config = dict(
    model='spectrogram enhancement model',
    dataset='synthesised sound scenes: up to three everyday sounds over a background',
    train_examples=26041,
    n_mels=64,
    hop_length=160,
    input='log_mel',
    win_length=400,
    task='enhancement',
    loss='l1',
    arch='unet',
    norm='groupnorm',
    hidden_act='relu',
    weight_standardization=False,
    channel_attention='eca',
    pixel_unshuffle=2,
    widths=[48, 96, 96, 96],
    blocks_per_level=2,
    block='plain',
    attention=False,
    upsampling='nearest_conv',
    init='trunc_normal_002',
    optimizer='soap',
    beta2=0.99,
    learning_rate=0.0036,
    beta1=0.95,
    shampoo_beta=0.99,
    eps=1e-08,
    precondition_frequency=10,
    max_precond_dim=1536,
    merge_dims=False,
    one_sided=False,
    adamw_lr_other_params=0.0015,
    max_grad_norm=3.0,
    max_steps=11800,
    batch_size=256,
    epochs=116.0,
    lr_schedule='wsd',
    decay_fraction=0.4,
    final_lr_fraction=0.01,
    warmup_steps=590,
    weight_decay=0.1,
    adamw_weight_decay_other_params=0,
)
Rows from block 6 of a small spectrogram enhancement model, named by matrix and row number. Each number is 200 + 40 x the weight over its row's rms, rounded and kept within 0 to 999. All counts start at 0.
After each channel's rows are labels from the 100 clips, of 14848, where the channel reaches its highest value: "peak on" is the class under the peak. Only what is clearly more common there than usual is listed. The data: synthesised sound scenes: up to three everyday sounds over a background.
# conv: 3x3 conv (model.mid.0.conv.weight, 96x96x3x3, each kernel summed), inputs 0-95

conv.90,228,234,225,210,281,199,152,109,194,198,236,172,159,99,224,236,219,194,246,146,155,190,229,136,237,258,197,157,137,144,145,141,216,199,185,250,155,170,232,270,214,227,237,178,219,180,179,215,178,98,151,215,221,190,271,248,205,188,273,254,216,201,212,137,250,139,218,253,171,208,207,227,219,239,212,260,185,207,200,220,220,177,181,199,224,189,218,190,135,223,191,226,240,169,280,221
peak on: explosion

conv.36,123,160,206,156,215,173,232,181,253,218,124,247,215,192,201,219,195,190,162,298,266,275,288,160,252,279,252,238,157,172,249,174,151,166,165,193,256,168,145,194,165,256,187,207,205,181,195,168,201,199,218,233,228,154,202,103,155,195,249,222,141,173,207,202,211,185,130,181,206,215,146,217,173,205,157,195,184,165,250,184,174,190,173,205,124,163,174,231,164,218,283,215,176,214,147,164
peak on: whoosh; car passing

conv.10,186,199,252,97,157,203,146,225,243,190,154,198,184,265,152,176,160,168,142,166,234,165,189,161,184,177,215,234,194,191,152,211,224,155,163,211,130,240,181,158,194,240,243,239,248,138,231,154,220,230,313,225,218,228,220,179,169,216,180,157,147,172,191,187,129,287,233,256,224,208,182,253,150,219,118,237,197,230,257,201,248,164,224,233,193,219,220,180,161,157,144,191,184,255,140,168
peak on: car passing; whoosh

conv.17,257,196,272,152,129,188,189,163,183,216,168,175,133,100,171,189,185,239,151,159,237,212,236,260,244,236,257,225,188,226,159,237,188,240,194,228,245,181,172,185,200,249,212,212,192,139,220,293,176,127,185,204,234,169,151,308,269,199,246,213,188,167,203,249,194,189,154,204,223,187,245,236,226,201,172,179,208,219,183,117,198,165,241,162,191,251,265,222,186,151,183,265,229,175,201,132
peak on: car passing; whoosh

conv.55,139,193,273,188,216,150,154,184,229,228,115,216,225,194,168,181,181,147,173,173,218,232,192,165,196,214,233,261,241,155,205,163,192,197,177,205,118,167,205,147,218,221,267,208,142,198,144,221,147,255,313,191,207,214,217,205,213,224,169,221,198,253,193,211,232,233,258,147,267,188,184,260,191,160,154,255,175,193,253,231,140,265,251,241,187,169,180,192,165,216,167,215,287,284,216,254
peak on: car passing

conv.20,199,232,126,220,192,222,204,158,194,180,252,166,217,176,135,192,124,275,245,230,184,205,217,163,179,179,185,237,261,175,217,161,190,231,215,225,113,217,218,137,177,173,260,248,216,205,217,155,144,221,203,252,221,172,212,217,197,212,193,157,170,302,192,201,188,183,211,159,186,238,148,225,141,171,207,295,186,269,248,232,233,220,233,159,120,185,214,165,81,216,159,237,270,219,199,228
peak on: car passing

conv.35,301,121,198,158,130,169,205,170,195,170,135,220,200,128,174,200,184,246,251,203,239,223,220,156,211,156,222,161,149,171,212,160,172,211,179,162,200,227,252,171,199,193,195,164,206,213,201,180,176,125,116,196,262,229,112,243,241,166,193,158,164,186,188,194,214,263,179,172,223,166,199,208,207,185,199,211,166,174,228,208,204,259,182,227,286,217,315,265,287,181,176,215,176,264,156,184
peak on: glass breaking

conv.63,192,202,180,233,263,203,199,212,175,240,212,142,200,205,230,246,224,238,156,200,113,193,175,192,274,210,156,160,243,274,267,200,159,264,208,245,128,159,249,201,231,160,171,132,228,224,201,163,138,177,119,235,215,220,249,111,234,174,258,283,244,208,253,129,239,218,190,207,211,191,174,134,231,230,197,239,262,167,223,198,228,166,170,196,257,248,165,224,187,251,168,199,200,182,201,250
peak on: explosion

conv.6,219,227,201,176,175,244,219,165,145,258,240,187,206,187,149,177,232,167,228,235,264,145,182,172,215,127,173,164,228,150,177,184,190,127,184,259,186,206,262,197,181,165,239,185,194,218,206,282,160,226,253,205,249,253,213,155,217,203,186,137,165,256,196,191,169,197,237,255,180,229,128,237,254,256,201,196,252,232,182,166,231,172,204,204,202,109,227,194,137,167,253,174,133,262,128,301
peak on: drum roll

conv.51,199,203,254,233,221,219,156,174,221,210,169,198,155,241,192,169,206,284,168,231,235,154,188,227,201,146,156,293,236,173,203,156,242,267,210,223,169,198,167,186,194,175,179,189,190,159,261,138,195,125,89,228,227,239,180,141,245,208,255,159,187,162,255,206,260,177,205,200,125,222,176,207,276,222,208,276,201,108,220,233,150,177,201,190,211,227,169,287,152,245,189,217,247,190,195,221
peak on: glass breaking

conv.82,178,124,178,256,186,186,159,205,128,187,181,269,221,259,156,191,213,166,243,235,222,189,183,200,205,283,259,140,182,250,216,213,130,203,289,209,173,192,259,195,184,119,199,252,239,199,232,236,199,183,238,254,143,177,217,283,204,221,235,255,176,193,224,242,151,136,219,204,213,241,155,197,205,113,255,206,233,203,148,202,194,241,179,211,164,142,213,172,157,143,185,152,201,261,261,218
peak on: whoosh

conv.78,168,202,93,185,158,203,200,172,119,237,175,188,222,207,194,239,198,192,241,235,197,174,228,203,196,194,188,170,227,170,189,158,135,165,207,288,222,194,277,212,201,212,210,301,191,106,241,249,99,205,197,216,228,242,223,207,210,235,244,281,199,197,162,180,240,228,255,227,196,252,145,156,247,172,165,244,224,198,163,215,240,193,196,191,195,213,232,241,85,264,202,186,185,140,202,238
peak on: explosion

conv.91,293,201,202,188,269,204,195,140,156,133,195,278,223,243,182,195,218,236,196,257,184,139,176,181,139,200,132,159,216,142,214,123,234,197,245,212,184,198,275,172,128,181,194,180,166,230,157,207,215,155,193,233,220,206,165,257,248,174,178,180,213,236,177,210,175,262,156,116,202,170,254,193,242,227,180,226,236,205,212,190,187,163,200,237,189,301,238,273,272,169,183,194,265,200,264,198
peak on: sawing

conv.56,248,186,159,294,216,220,146,349,206,270,202,110,186,194,220,226,219,183,202,248,198,176,226,189,106,154,154,217,232,185,217,263,161,253,224,154,220,184,163,222,238,200,262,190,210,193,200,217,164,192,212,241,175,219,292,162,270,212,220,174,184,238,210,208,178,182,204,163,172,223,253,187,203,284,208,229,161,159,280,202,157,226,222,166,188,208,195,192,246,161,191,146,206,238,213,258
peak on: glass breaking

conv.61,220,163,182,143,183,183,177,259,254,142,177,237,183,236,222,155,287,212,200,224,166,145,199,203,213,154,142,191,198,205,220,113,196,126,212,183,192,231,210,111,205,154,198,222,214,193,220,176,140,197,248,250,262,263,195,129,244,120,177,222,124,210,185,188,196,220,149,256,226,191,145,231,220,235,224,221,219,193,195,120,161,261,189,208,139,152,161,146,187,150,214,232,258,223,250,148
peak on: car passing

conv.38,213,169,168,176,162,239,219,281,152,135,208,222,200,226,182,205,178,193,179,172,166,187,283,251,183,191,203,286,148,206,88,283,190,182,153,132,175,148,258,152,210,226,220,231,240,194,215,185,188,178,166,213,200,270,244,237,193,231,220,229,196,184,131,241,214,211,264,177,281,143,219,175,187,177,141,152,213,229,156,129,218,235,174,186,189,214,248,236,290,182,217,230,152,229,237,197
peak on: snoring

conv.37,208,163,141,172,202,188,192,215,125,184,213,195,214,104,246,181,176,201,214,165,221,191,173,232,201,193,205,120,209,135,235,155,244,313,220,211,170,245,201,220,168,223,190,250,171,237,185,218,173,182,175,222,206,266,168,171,145,172,234,166,254,289,182,216,252,287,233,109,156,201,227,114,188,166,158,221,222,169,273,207,284,213,218,223,182,241,236,216,156,140,203,179,212,226,177,232
peak on: fly buzzing; mooing